Rows from block 9 of a small self-supervised image encoder, named by matrix and row number. Rows with one number belong to one channel. Each number is 128 + 32 x the weight over its row's rms, rounded and kept within 0 to 255. All counts start at 0. After the name is the row's rms in percent of the matrix's.
After each channel's rows are labels from the 100 images, of 14976, where the channel reaches its highest value: "responds to" is what is common among them. Only what is clearly more common there than usual is listed. The data: scattered letters and digits in many colours. In brackets: how many of the 100.
# convs0: first 3x3 conv (model.blocks.9.convs.0.weight, 256x256x3x3, each kernel summed), inputs 0-127
# convs1: second 3x3 conv (model.blocks.9.convs.1.weight, 256x256x3x3, transposed, each kernel summed), outputs 0-127

convs0.103 084 [137 129 119  58 173 114 132  91  96 139  80 146 128 123 124 129  93 125 139 117 143 125 136  97   0 116 118  74 143 153 138 129 152  67 123 152 125 137 143  99 123 100 139 110 180 115 166 137 117 174 107 148  94 119 120 151  99 123 169 125 131 234 114  84 127 178 134 128 180 115 128 129 155 112 111  91 146 126 200 109 115 117 178 103 114  72 116 135 159 142  70 138 107 120 135 139 100 120 114 119 144  90 128 119 150 166 181 122 118 122  82  97  81 100  97 102 134 121 104 136 135  54 122 127 132 115 119  92]
convs1.103 096 [116  61 150 159 122 154 140 157 158  98  80 114 177 145 105 128 182 130 115 112 109 114  79  97   0 124 154  98 120 108 147 110 169 133 181 156 158 151 128 146 139 105 124 125 134 164  97 147 152 128 155 172 142 173 123 151 137 112 116  24 118  98 111 124  48 102 112 154 107 160 124 233 131 170  98 163 135  69  67 112 123 102 148 123  99 150 113  95 166 111  90  62 127 162 106 111 145 119 130 146  86 133 135 118  91 155  90 119  95 146  81 136 122 136 169 106 116 155 146 150 112 132 124  76 138 161 137 103]
responds to: count: one (65)

convs0.33 102 [108 154 131 142 118 144 122 118 114 135 136 124 132 144 165 140 154 125 119 111 120 112 147 103  86 114 145 123  93 110 151 109  80 102 102 104 135 166 172  99 128 138 109 170 111 126  75  83 125  93 134 142 121 134  61  94 161 145  61  99 151 162 123 138 126 100  44 124 120 114 103  68  98 122  27 133 114 138  96 110 134 121 131  52  78 126 150 121 107 197 128 136 100 149 123 101 136  97 119 175  91 147 180 108 153 148  84 110 169 135 118  97 162 176 160 151 129  57 163 137 144 165 142 166 156 141 169 113]
convs1.33 123 [ 81 139 110 139 165  97 124 142 142  93  65  93 120 100 128  91 104 129 136  89 105 144 112 159 108 124 125 216  67  97  78 146 144 156 148 149  84 125 161 127 106  76  69 132 158 101 158 127 109 157 116  74 155 139 157 149 125 117 116 114 130 165 148 141 161 140 120  93 202 128 121 168  97 166 106 119 167 145 164 134 141 193 129 125 145 167 115 115 106 102 151 109 107 111 102 150  89 131 112 157 109  66 105  82 117 115 124 116 182 118 140 118 129 102 115  90 103  88  80 152 132 135 132 121  85 105 134 163]
responds to: count: six (38)

convs0.129 104 [126 155  62 121 136 161  99 149  77 108 155 126  87 112 115 149 117  95 126  89 161 163 167 140 172  52 138 236 116 124 126 165 103 190 161 123 134 115 113  89 150 128 155 145 158  85 130  91 104  93 117 176 116  77 105 196 152  97 139 134 167  44 122 130  81 131 116 139 124 103 152 120 111 132 119 127 130 164 206  88 143 116 134 141  75 141  82 146 152 100  95 157 136 116 118  56  90 192 156 117 179 166 108 161 165  75  81 150 188 109 160 142 108 101 111 124 134 113 103 127 165  80 105 127  90 210 141 138]
convs1.129 055 [ 84  84 188 134 107 196  81 110  88 155 122 124 165 101 133 147 150 122  90 117 126 115  75 133  66 144  94 126 103 126 198 126 103  80 131 109 124  89  94 124  95 178  92  93  88 137 158  88 106 138 111  88 174 201 103  73  81 127  98 166  68 142 106 103 137 164 161  88 171  85  59  83  80 118  99 122 104  78 111  91 140 129  78 159 133  77 110 148  94 117 113 111 110 160 117 125 157 144 131 145 101 116 137  94 127  97  86 192  97 104 134 119 155 129 124  87 153  74 151 160  73 138 139 126 156  57 136 118]
responds to: count: one (48)

convs0.115 085 [153 163 129 105 178 123  30 127  90 113 113  95 135 100 164 169 109 108 160 166  93 178 117  98 160 128 135  85 117 156 119 150  90 178  77 114 100 151 127 164 150 129 119  99 166 123 196 115 163 148 122 142  83  88 131  80  91 125 147 125 151  67 132 110 134 117 138 113 125 193 122 160 164 155 145 159 186 150 172 118 150 134 152 158 189  80 120 114 102 100 116 168  78 189 109 115 159  61 155 113  90 107 167 145 100 141  62 141 171 109 116 105 179 177 163  99 152  91 136 179 160 124 116 138 131 111 127 132]
convs1.115 086 [119 142 170 163 135 145 157  95 132 155 152 138 154 162 116 118 143 140  96 140 185 122 123 164 112 136 166 140 149 135 217  87 100 117 123 130 147 106 151 136 102 154 129 147 138  83  67 119 105 150 103 100 145 164 173  88 177 125  51  39 100 211 119 106 108 157 138 146 118 135 158  86  95 163 115  69 101 121 110 225  83  85 123 168 137 127 115 133  96 101 120 106 170 156  51 162 123 171  79 158  95 125 153 107 145 141  84 171 153 105 105 137 104 102 126 177 151  86 135  88 109 120 187 103 166 104 144 108]
responds to: black (56); blue (55); purple (44)

convs0.197 085 [ 97 116 141 112 212  73  85 136 162 137 122  18 147 129 148  98 137 102 166 127 154 128 128 143  99 147 104 121 106 121 151  98 109 172  62  74 168 126 143 143  87 103 113 149 160  95 120 103 141 159 140 156 149 117 119 127 118 142 155 168 186 167  98 112 111  86 142 144  86 123 168  82  78 122  83  86 150 122 190 145 124 110 151  59 117 138 131 148 130 148 163 114 149  86 105  53  83  59 105 142 177 140 145 162  95 113 167 162 132 188  78 174 142 131 168 122 164 149 143 147 133 165 144 108 137 217 146 153]
convs1.197 071 [162 108 150 176 133 112 153  88 123 111 120 145 105 153 162 191 101 122 123 122 138 105 150  59 124 114 166 155  96  93 127 104 145  63 126 102 108 127 105 111  96  70 160 138 105  52 175 152  90  88 148  68 109 107 151 218 123 147 163 104  99 124  83 169 151  34  93 101 158 171  87 105 127 126 121 120 119 121  85 156 140 145  87 100 142 136 120 124 116 125  86 194 114 162 145 190 217 165 147 132  85  91 173 142 155 173 127  86 143 139 137 124 109 141 179  90 134 115 112 121 156  98 168 113  69  70  39  58]
responds to: white (55); pink (50); orange (46); yellow (45)

convs0.31 100 [141 137 172 159  52 134 127 129 109 135 129  99 165  87 194 150 121  90 112  80 183 102 145  99 166  82 120 189 132 171 155  79 110 138 127  97 148 106 132  53 130 128 147 130 166 102  72 156 161 153 141 159 118  81 100 112 159 135  95 146  96  95 192 115 151 134 128 167 159  55 160 123 140 129  50 118 136 149 119 120 173 149 154  82 144 143 135  85 148 148 171 149 105 156 147  76 128 131  76  97  91  91 155 103 196 150  30 129 139 255 123 132  87 100 116  83 101 140 135  99 131 237 151 133 118 103 104 108]
convs1.31 072 [101 153 154 150 165 152 151 195 168 121 128 176 175 194 121 147 125 140 155 140 150 100 146 156 136 191 149 171 124 139 141 129 185 174 138 136 152 144 146 185 113 171 116 126 128  84 157 164 148 115  76 142 119 112 128 145 124  87 159 181  93 167 105 118 189  69 124 105  99 143 134 105  77 164 128 113 136 136 145 144 113 128 108 109 139 138 119  85  82 138 105 190 186  92 173 163 138  97 109 153 164 144  84 154 155  97 164 160  89  97 166 119 159 182 107 120 173 137 178 106 118 169 119 132 183 134 152 136]
responds to: white (46); orange (42)

convs0.36 096 [140 127 150 116  78 105 148 136 155 134 141 176 106 108 102 120 118 113 127 153 140 149 137 170 221 120 119  30  84 101  99 136 152 173 151 155 108 156  91 136 153 109  97 114 156 109 156 131 148 125 141  90 118 101 109  79 128 102 198 189 163 105 109 189 123 101  97 101 111  78 127 109  92 131 100 159 125 116 135 125 120 139  89 103 145  83 166  78 129  96  96 144 144  89 158 125 148 163 140 152  90 149 148  62 144 134 185 121 147 161 122 160 173 113 127 118 130  26 105 150 100 212 181 131 162 130  96 102]
convs1.36 079 [114 104 142 113 133 110 107 135  79  92  88  68 125 138  99  58 123 144 112  77 110 145 138 114 119 136 155 138  83 141 167 141 105 133 195 115 158 109 125 116 149 169 140 144 138 146  68 142 103 151 127 123  64 124 177 156 112 120  63  74 106 148 162  80 112  87 153  59 123 122 153 108 126  98 142 125 130 143  64 105  72  86 105 107 158 152 118 166  76  87 145 127 138 169  50 132 119 126  90 117 144 126 196 168  80 112  82 146 144 132 200 135 102 120 128  78 156 197 127 113 159  50  90 145  97  88 154 109]
responds to: count: one (81)

convs0.32 114 [123 202 136 126 151 112 145 188 112  99 110 124 156 111  84 106 184 127 157  96 157 101 113 124  61 104 121  90  72  93  95 202 126 175 115 137 117 104 177 132 134 123 141  85 139  81 152 171  89 135 133 153 129 117  86 174  96 104 121 168 109 111  63 151 114 212 156 106 181 172 170 154 145 137  93 192 151 185 170 135 124 160 204 151 121 125 186 157 164 174 173  86 151 143 112 143 121 109 120 101 131 143 159 171 130 136 145  93 194 166 186 153 147 119 142 125 145 149 152 129 162 106 137 120 183 121 114 196]
convs1.32 107 [ 84 106 136 143 141 178 146 112 135  94 127  99 121  99 124 158 135 139 118  79 121  78 164 142  90 125 163 128 157 155 144 216 148 131 147 164 167 160 225 155  85 157 150  75  81 108 109 164  68 137 154  82  90 104 112  60 111 106 151 125 123  89 100 131 148  93 188 118  91 118  78 130 148 130 139 107 108 119 113 122 107 174  92 161 112 136 114  98 128 113 170 112 165 124 140 134 137 150  94 123 133 130 130 143 159 102 125 108 105 112 105 106 149 172 118 135 128 129 126 101 126 166 122  96 136 201 128 158]
responds to: white (57); pink (40)

convs0.138 098 [172 164 102 119 104 139 148 123 189  91 139 150  14 101 127 131 176 121 104 102 133  75 139 164 162 137 118 117 122 126 115 155 127 238   2 123  98 167 137  81 202 119 131 134 158 159 158 110 132 100 150 107 163 121 117 107 143 159 211 131 181 159 135 115 155 124 171 149 151 125 115 127 114 156  46 159 116 162 192  67 194 127 161 154 156 157 151 146 158 141  62 108 118 123 126  81 133 116 143 133 122 109 113 139   0 125 106 117 151 188 159 147 173 161 122 120 156 107 149 158 118 115 116 111 139 124 170 117]
convs1.138 108 [105  93 123 104 122  62  94 155  97 114 138 110 105 108 127  65  98 121 127 104 129 124 153  93  50 105 133 127  91 112 123 125 130   8 167 121 130  76 145 126 144 112 136 118 109 157 125 121 129 115 131 122 123 121 153 135 156  99  79  90 109 108  98 168  96 174 106 119  90  87 109 100 107 108  89  47 158 137  95 100 142 103  82 119 123  59 102 172 148  90 145 128 103 100 101 121 131 104  89 128 137  97 131  90 139 138 163 126 104  77 126  23 136  94  99  89 113 100 137 117  76  80 157 104 103  97 151 101]
responds to: count: one (86)

convs0.135 102 [131 221  94 159 160 170 101 132 104 112 168 187 101 153  96 123 174 125 126 110 188 128 126 144 123 122 146 192  86 110 136 134 134 184 151 100 128 119 124  75 132 144 133  96 102 101 147 162  92 110 131 164 190 174 107 124 114 139  69 142 105 155 162 127 126  98  97 113 117  91 127 144 122 130 101  89 100 142 124  86 113  63 123 185 113 172  80 106 117  95 141 176 132 124 117  75 162 155 151 124 135 170 131 118 165 108  90 110 178  89 203 196  79 122 170 107 104 167  95 171 132 124 139 193 146 205 149 137]
convs1.135 054 [119  96 196 144 117 117 136 124 178 174 121 112 149  91 110 120  60 140 142 132 130 190 139 107 137 128 100 129 140 110 136 136 155  76  88  84 125 125 134 142  66 103 119  91 120   0 199  56 126  95 116 150 138 167 144 150 123 121 127 164 184 121  85 140 173 182 176  90 151 110 127 128 111  64 138 125 115 119 104 144 158 199 126 189 149 109 144 171 101 189 115 120  92  97  58  95 114  98 123 108 126  91 126 127 145  96 132 136 114 131 102  98 189 131  79 106 176 123 166 114 134 168 110  97 141   4 105 107]
responds to: count: one (39)

convs0.171 126 [ 91  69 158 144 145  84 130 154 176 130 144 164 155 142 187 128 142  90 145  98  70 136 187 137  65 152 153 108 143 127 120 113 123  89 156 149 113 166 121 117 130 142 137 137 149 199 143 103 138 121  72 130 180 127 141 133  84 162 138 153 196 144 158 102 137  96 107 131 118 127 124  69 129 125  70 138 115  31 187 151 133  97 121  75  88 101 122  99 108 124 175 101  80 145 135 142  89 112 142 105 127 129  18 115 158 114 133 118 131 139 131 124 155 118 130 121 121  40 123 102 121 119  50 118 122 113 166 123]
convs1.171 142 [ 80  95 149  98 125 147  66 153 176 124 117 140  98 111 144 143  94 104  95 137 119 145 136 211 111  85 105 116 117  69 108 145 101  74 151 110  81 151  91  98 165 119 146 139  59 196 153 103 134 152 115 120 141 157 110  74  50 102 125  39 103 134 176 164 112 143 169 140 153 161 101 138 131 117 115 117 148 179 103 136 156 105  46 172 122 126 111 101 140 138  98  70 128 104 117 144 160 101 118 130 123 119 112 188 124 127 174 131 201 102  92 139 136 135  80  85 135  44 153  98 119 131 169 113 157 172  83 111]
responds to: black (51); brown (44); purple (42); blue (42)

convs0.205 076 [140  72 145 111 129 128 112 108 137 119 184 133 173 168  87 154 101 152 113 104  94  99 115 104  86 141 139 113 169 128 198 171  87  87  59 138  78 111 141  85  90 126 104 159 139  91 102 120 123 128  86 145 137 103 139 115 187 128 123 129 154 103 137 101  92 124 146 121 136 133 145 130 146 162  63 110 156 149 163 112 152 136  81 114  59 111 175 103 136  92  77 166 155 119 211 111 114  80  85 109  61 144 182 142 216 142 127 148 173 151  93 114 121 127 124 123 187 136 122 124 115 166 123 146 137 113 114 128]
convs1.205 091 [166  89 129 104 118 163 113 177 117 175 111 106 114 130 143 182 131 146  63  89 129 145 170  82 128  33  74 104 111 136  76 118 161  57 153 102 126 112 154 187 122 185 126 108 193 103 131 159 102 184 112  89  98 135 155 153 123 138 163 139 110  97 122 137 114 113 169 130 110 165 108  86 165 170 170 125  96 127 213 143 123 148 153 131  92 115 106 138 144 121 127 161 111 153  94 130  98 116 122 126 149 105 113  90 153  86 149 122 113 154 158 104  89  97 123  74 128 130  62 151 158 119 154 116  91 124  93 186]
responds to: brown (54); blue (43); count: five (36)

convs0.26 093 [151  68 166 140 148 158 197 116 131 138 164 192 159 134 120 126 163 165  70 154 104 159 117 176 217 133 201 205 110 142 122 135 126  97 149 165 115 110 131 148 147 121 111 115 138 151 131 128 143 120 120 132 171 110 125 136 128 128   0 133  61 160 164 117 148  78 149 123 151 105 111 127 146 120  58 145 156 118 174 141 141 164 150  63  77  89 121 104 193 163 129 107 125 132 119 111 121 123 103 118 191 146 149 127 208 154 122 121 145 185 164 136 123 163  94  91 180 136 145 145 154  96 141 131 131 141 156 129]
convs1.26 124 [128 111 117 151 178 115 153 143 151 103 117 144 121 135 119 162 170 116 143 137  84 132 178 134 145 156  95 134 138 102 145  56 110 135 109 134 139 144 150 133 120 142 130 142 129 105 151 165 136 107 155 167 133 139  99 202 126 129   0 139  96 157 110 155 117 160 126 168 120 160 146  34 142 178 122 150 135 103 121 144 127 148 121 120  90 199 120 110 100 125 194 142 142 173  92 147 100  83 142 130  12 131 118 130 170 123 111 144 118 133  79  96 120 129 120 160 101 104 126 129 100 185 147  27 150 149 120 113]
responds to: count: six (40); count: five (39)

convs0.57 136 [143 109 102 169 138 167 145 101 105 116 129  88 144 136  42  96 153 112 123  55  64  88 115 121 126  99 135 137 176 144 132 184 102 101 109  84  98 123 165 111 127  94 161 158 146 219  82 140 135 131 117 119 114  92 118 119  73 119  97 105 125 144 129 120  94 155 101 109 127 131 146 136 108 118 108 131 123 135 148 131 139 137 137 119 116 127 128  96 144 121 154  99 148 159 193 143  98 114 123 116 129 102 135 143 145 110 121 121 152 168 112 144 146 155 128 179 117 174 115 112  79 159 134 126 115 123 120 102]
convs1.57 200 [134 140 111 137 116 152 120 129 121 106 131  87 146 136 119 120 126 113 119  97 100 120 133 106  89 106 117 116 242  81 124 138 102 113 161 113 103 151 100 117 151  62 255 215 129 215 129 117 120 116  82 115 114  93 120  62  80 130 155 132  87 131 110 128 126 112 139 159  88 134 109 113 157 184 145 129 143 103 111 133 120 103 138 121 125 130  97 142 153 131  97 127 149 121  86 146 152 106 140 131 176 151 118 104 121 109 115 108 125 144 125 125 101 143  75 177 163 129 104 122 174 131 119  87 139 170  90 147]
responds to: white (47); pink (43); yellow (40)

convs0.239 086 [155 141 109  80  81 140 162  95 108 117  79 189 142  77 139 127 146  87 183 174 145 126 114 102 109 144 138   4 118 126  61 137 118 131 161 119 130  97 114  85 128 140 116 133 125 105 147 145 144 147  57  86 120 116 123 150 131 151  84 190 169 136 114  71  85 144 186 141 140 199 146 150 129 138 119 163 157 133 121 187 142 128 186  88 166 104  98 117 135  89 115 154 134 124 162 158 142 136 154  83 188 126 150 152 120 178 145 127 105 136 181 148 109 130 224 127 158 209 166  98 121 230 134 163 117 133 112 158]
convs1.239 076 [154 115 103  87 120 123  82 189 185 150 121  86 143 198 139 135 174 128  94 151 104 153 131 193  92  86  95 169 101 131 157 127 109 124 149 122 144 174 161 172 176 124 131 129  99 123 132 128  97 102 143 178 110  95 177 106  83 159 147  96  98  90 132  23 140 168 189 111  88 119 129 105 110 164 105 131 116 160 139 153 103  84 126 149  90 113  99 126 201  93 100 108 121  90 164  61 163 154  90 107 113 166 127 105 145  67 108 122 143 125 127 114 141  73  93 133 100 117 102 197 134 138  97 120 134 141  98 147]
responds to: white (50); orange (40)

convs0.35 120 [144  94 156 134 139 102 140 118 116  88 119 154 110 114  55  21 162 113 155  26  99 140 114  95  15  90 114 137  69  76 144 194 126  94 150 147 166 148 101 140 121 133 124 158 101 125 146 150 106 119 155 128 141 134 137 153 127 108 169 138 127 116 121 137 149  74 154 105 125 107 144 124 105 134 106 132 146 112 180 143 119 142  77 118 169 149 159 156 111 117 124 162 140 150  90 127 121 142 155 128 102 110 140 153 215  54 118 162 112 180 139 169 143  91 122  92 154 108 106 135 130 183 108 100 128  95 141  92]
convs1.35 115 [112  99  90 121 132 138 114 138 113 103 124 101 147  93 137 146 131 123 121  95 151 109 159 149 112 108 130 131  72 171 129 118 114 116  81 152 101 136 210 143 127 125 159 137  90 160 114 170  74 145 124  55 175 153 118 123  69 113 118 120 139 120  58 150 155 166 194 143 102 149 121 100 156 175 139 149 118 110 125 148 115 137  97 189  56 137 145 128 153 115 104  58 148 155 178 124 113 135 128 104 118 161  97  52 103 106 128 106 123 124 127  58 203 164 204 146  83 140 112 158 160 122 115  84 130 139 101 136]
responds to: white (64); orange (42); pink (40)

convs0.67 087 [151  63 141  99  97 111 142 151 125  98 126 151 162 142 123 139  88 140 163 134 132 128 133 152 144 172 147 123 144 108 108 111  78  88 110 156 103 114 107 155 163 115  91 155 194  97 150 153 166 153 115 140 189 111 107 112 122 120 156 134 156 132 133 185 143 147 151 107 138 152 118 148 166  85  73 210 158  96 167 143 174 173 108  58 134 147 113 119 114 143 112  62 113 114 152 139  89 135 128 125 140  98 103 158   0 152 166 104 155 146 135  90 106 183 122 121 124 160 119 124 111  91 187  93  71 141 136 107]
convs1.67 100 [105 159 167 204 105 132 103  63 116  93 125  95 149  79 134 155 235 139 112  98 152 149 127 144  90 169 123 105 151 165 100  98 149 105  87 106 112 114  97 129 115 165 161 163 140 172 126 102 117  95 104 121 122 173 143 113 171 129 108 155 137  76 152 118  63 129 162 146 159 135 150  88 111 109 164 195 128 117  91 126  96 105 147 178  96 112 130  72 121 161 127 130  91 214 104 120 148 137 144 122 135 122 123 111 111 126 110 188 150 100 130 139 129 110 133 126 142 155  90 112 141 132 125 115 147 188 166 179]
responds to: count: six (46); purple (45); blue (42)

convs0.13 090 [104 155 145  90  59  93  77 107 104 121  91 116 184 137 172 100  96 116 130  87  87  88  99 138 174 120 105 177 108  72 159 143  80 161 184 141 150 164 103 117 169  91 120 116 143 189 127 102 149 116 138 164  99 156 131 159  56 175 139 203 151 152 176 126 101 117  93 128  91  71 144 106 118 102  95 144 106 113  66 169 105 102 117 108 120 107 133 121 136 170 123 155  80 105  94  96 161 153 136 138 129 106  96 126 167 141  57 157  93 120 110  93 143 142 120  70 119 172 156 133  82 142  94  99 139 104  89  86]
convs1.13 070 [130 146 143 119 172 177 157  88 156 178 111 166 120 121 101 138  97 111 138 163 124 158 111  86  98 153 169 183  61 165 152  82 169 151  43 159 138 152  48 154 133 109  89 163 110  69 164 115 120 125  96  63 140 175 131 162 151 111 140  79 129 103  74 155 168  78 111 157  78 184 138 123 111 120 124 113 142 157  75 140  96 168 117  91 213 175 186 135 110 180 114  96 171 143 123 142 104  91 147  99  47  98 133 182 147  84 107 130 166 143 175 183  96 145 148 147  93 128  62 139 180 139 138 133 129  79 150  74]
responds to: count: one (96)

convs0.150 085 [156 155 126 163  90 103 111 148 166 125 149 118 161 105 104 139 167  80  97 121 152 101 125 193 209 107 125  68 106 144 143 142 148  75 148 106 132 117 152  81  66 137 151 115  75 122 121 151 113 127 107 118 129 121 139 125 167 198 190 178 149 154 128 182 137 123 132 122 184 110 106 113 100 140 113 153  90 111 159  93 177 139  70 139  80 131  95 146  88 126 151  58 101  77 133 100 122 111  91 116  72 116 130 118 124 144 103 116 199 124  97  83  97 115  94 130 112 160 107 153  80 127 119 106 110 135 153 119]
convs1.150 083 [102  88 117  93 161 151 147 134 105 115 109 181 132 162 141 137 142 163 152  90 103 151  83 123  79 160  90 194 116 102 117 115 144  81 139 178 108 102 103  75 194 148  90 130 120  98 100  82 122 124 123 138 156  73 163 114 132 118 106 203 106 144  90 198 135 194 131  65 126 141 144 110 155  85  64 118 175 217 137  93  86 116 154 143 126  92 113 130 143 157 147 151 153 127 125 115 145  95 110 142 147 175  97 114 107  96 111 188 120 127 110 146 142 100 119 126 160 102 131 159 108  93 101 136 149 145  79 140]
responds to: white (55); pink (48); orange (46); yellow (44)

convs0.120 086 [129  15 164  82 137  52 175 122 105 118 173 146 111  88  98 129 110 126 173 178 119 122 121  87 113 122 110 197 142 121 129 142  96 159 108 149 105  77 101 152  92 131 139 117 134 132 208 155 154 139 148 144 122 109 192 106 126 134 143 184 146 188 136 110 133 133 122 135 203 171 176 150 145 111  78 152 123 137  35 116 125  82 142 125 156 125 145  94 115 119 117 127 106 113 102 137 147 138  67 120 152 106 105 241  93 149 155 163 168  86 120  99 149 118  63 100 133 125 128 135 153  58 140  80 114 121 116 159]
convs1.120 109 [145  83 121 159 120 144 127 136 171 111 173 135 151 172 148 125  93 136 138 113 138 120 155 170  53 143 144 111 124 110  95 107 189 178 135 131 114 161  88 178 166 175 148 161 196  67 198 147 130 138 133 158 156  84 139  89 167 128 100  54  97 121 131 161 120 111 191 166 104 108 105 144 119 154 107 132 188 123 109 164 110 125 184 218 146 105  77 125 122 142 133 190  90 174 168  76 102 119 113 111 160 105 134  82 161 104  58 125 110  81  96 133 114 145 177 146  78 111  80 123  92 152 145 136 154 129  84 131]
responds to: brown (41)

convs0.126 097 [128  37 178 129  67 104 102 113 128 107 150 137 165 119 159 195 108 149 180 156  82 153  76 107 121 123 134 124 137 121 144 136  96  30 119 113 115 103 151 170 128  78 159 154 198 134 159 126 106 169 150 133 118 131 169 107  99 101 108  83 124 115 125 100 102 176 149 115 126 161  87 139  99  93 102 101 161 105 155 156 115 148  41 125 152  98 130  93 136 139 121 149 176 163 115 245 130 147 148 162  95  91 108 116 148 173  72  94  93 115 100  76 130 129 174 187  94  96 118 132 158  25 118 148  83 122 103 147]
convs1.126 081 [ 73 123 162 158 146 129 130 121 104 178  99  96 139  66  96 102 169 153  95 116 192 114 183 182  47  94 159 106 150 108  66  79 127  89 121 157 129 120 104 146 125 127 136  85  97 116 155 157 109  62 122 120 190 129 128 151 107  77 125 165 102 133 151 130  69 101 132 186 168 128 109  56 160 118 158  95 145 113 152 178  88 136 110 149 101  90  82 182 100 192  85 142 140  84 106 125 110 127 134 117 106 128 110 146 152  78 119 192 133 134 132 167 105 125 139  86 219 120 133 129  83 190 131  32 183 135 130  89]
responds to: brown (50); black (44); blue (40); count: six (35)

convs0.16 081 [104 178 132 157 139 131 112 112 127 114 178 143  95 111  83 114 124 155 111 113 167  92  85 163 154 118 170  85 134  92 123 125 122 111 102 100 163 126 135 133 154 119 119 139 171 125 156 143 117 102 195 145 140 102 122  88 112  98 178 165 173 184 137  62 145 171  62 120 134 110 196 113 180 152 147 147 139 106 182 155 138 155 156 167 115 135 146 107 126 105 125 118  80 118  71 105 188  99 125 205 111 157  78 161 162 116 146 158 106 133 109 113 137 146 118 122 131 159 139  98 140 141 165 106 128 112 159 143]
convs1.16 087 [124  88 126  97 140 178 129 148 147  60 103 151 128 133 120 131 102 113 165 163 115 165 136  70 112 179 155 166 154 140 106 126 163 103 173 167  98 130 128 150 103  81 135 100 113 146 121 141 155 109  69  80 132 121 139 162 145 135 145 111 121 118  92 227 168  53 137 121  95 135 108 144 134 101 115 132 146 130  89 120 150  97  80  88 165 121 109  62 107 221 130 167 134 143 111 153 130 154 110  93  98 116 176  95 152 143 132 147 203 135  92 168 136 147  69 124  51 138  80 167 128 127 102 130 157  84 117  53]
responds to: brown (58); black (53); blue (53); purple (48)

convs0.162 121 [ 76 169 137 123 210 113 159 120 140 139 114 132 130 152 144 159  93 150 107 122  77 142 191 146 120 121 146 111 155 109 178 124  94 179 110 104 108 141 107 127 123 121 154 106 150 143 103 120 151 184 127 119  75 135 129  84  98 112 132  69  95 140 116 138 136 128 119 114 172  44 115 184 105 145  79 119 123 143  93 165 137 107 164 127 159 124 122  80  91 115 164 129 131 181 142 129 153 139  93 133 173 120 134  73 152 162 162 154 156 219  94 147 167 140 137 119 125 159 150 139 122 157 133 135 183 150 155  77]
convs1.162 129 [156 180 116 116 138 101 112 117 151  83 102 107 125 144 140 129  47 132 154  99 115 120 137 156 161 104  99 126 160  89  87 149 167  95 119  52 108  46 118 173 156 177 117  98 158 131 152 129 141 157 135 117 171 102 126 126 146 167  49  80  94 134 105 178 102 108  95 122 133 169 127 181 124  81 149  53 121 128 109  86  96  79 151 134 134  93 110 153 162 125  62  76 115 115 120 120 102  33  88 156 104 145  64 138 104 113 137 134 188 112 116 131  86  97  93 194 129 128  79 109 171  75 100  96 137 191 184 186]
responds to: brown (49); black (46); blue (45)

convs0.242 093 [141 116 160  92 115 133 113 130 107 117  28 177 115 124 127 107 129  91 190 135 112 128 119  84 232 145 120  55 131 124 122 113 124 136 144  49 155 147 119 137 162 120 124 123 138 128 195 127 116 152 159 120 111 203 159  88 114 145 115 104 153  75 163  86 132 111 158 137  93  33 163  98 152 101  72 106 177 130 198 123 151 129 101 151 188 105 180 103 143 131 163 143 155 131 148 155 159 135 143 136 125 147 147 128  76 111  50 143 142  93 107 103 120 145 132 126 163 119 149 170 153 124 153 128 117 107 133 114]
convs1.242 093 [158 125 161 126 155 131 171 122 187 126 107 128 100 116 134 114 120 156  79 210 145 167 112 110  77 113 111 170 130 137 119 104 113 105  87 130  96 137 113 117  85  83  88 111 160 107 136 124 136 156 112 100 141 124  90  89  91 104 101 119  81  94  79 127 143 159  95 127 140 175 127 118 109  85  63 126  86 159  83  69  47  90  92 141 122 100 115 120  75 102 157 128 143  84 143 103 107 117 113 109 126  90 164 131  80 105 131 184 147 138 194 104 158 131 128 157 131 106  76  99 139 106 114 150 128  90 153 172]
responds to: count: one (70)

convs0.95 089 [ 97 153 120 148 152 114 182 114 131 145 147 255 157 126 135 114 134 117 114 120 109 163 140 144 160  96  85  80 130 155 118 156 100 179 116  58 120 126 120  81 111 138 129 123 151 149 107 154 117 153 133 130 148 119 128  80  94 145 117  87  60 151  86 157 106  77 122 140 142 122 132 124  70 144  75 173  99 116 113 113 148  98 171  80 125 128 140 115 144 126  78  97 126 154 200 125 116 116  71 123 106 159 182  80 102 150 138 158 135 173 158  97 117 127 117 122 140 174 139 174 135 158 125 144 140 122 116 104]
convs1.95 113 [191 105 106 113  83 117 120 108 143 108 167 140 140 100 139 117 116 126 142 130 131 173 168 127 115 131 153 119  80 133 133 139 152 146 163  98 102 123 166 192 136  92 116 121 151  96 118 122 160 183  99 211 138 146  96 140 126 100 146 112 100 122 118 126 115 152 158 143 160 139 140 104 194  94 126 127 129  92  85 121 146 146 150 139 141  86 188 146 105 124 224 151 153 115 181 137 119 110 137  95 188 144 105 128 119  80  72 113  91 108 102 106 141  99 113 117 113 180 109  72  70  82 145 144 103  89 152 138]
responds to: brown (43); blue (43); purple (40)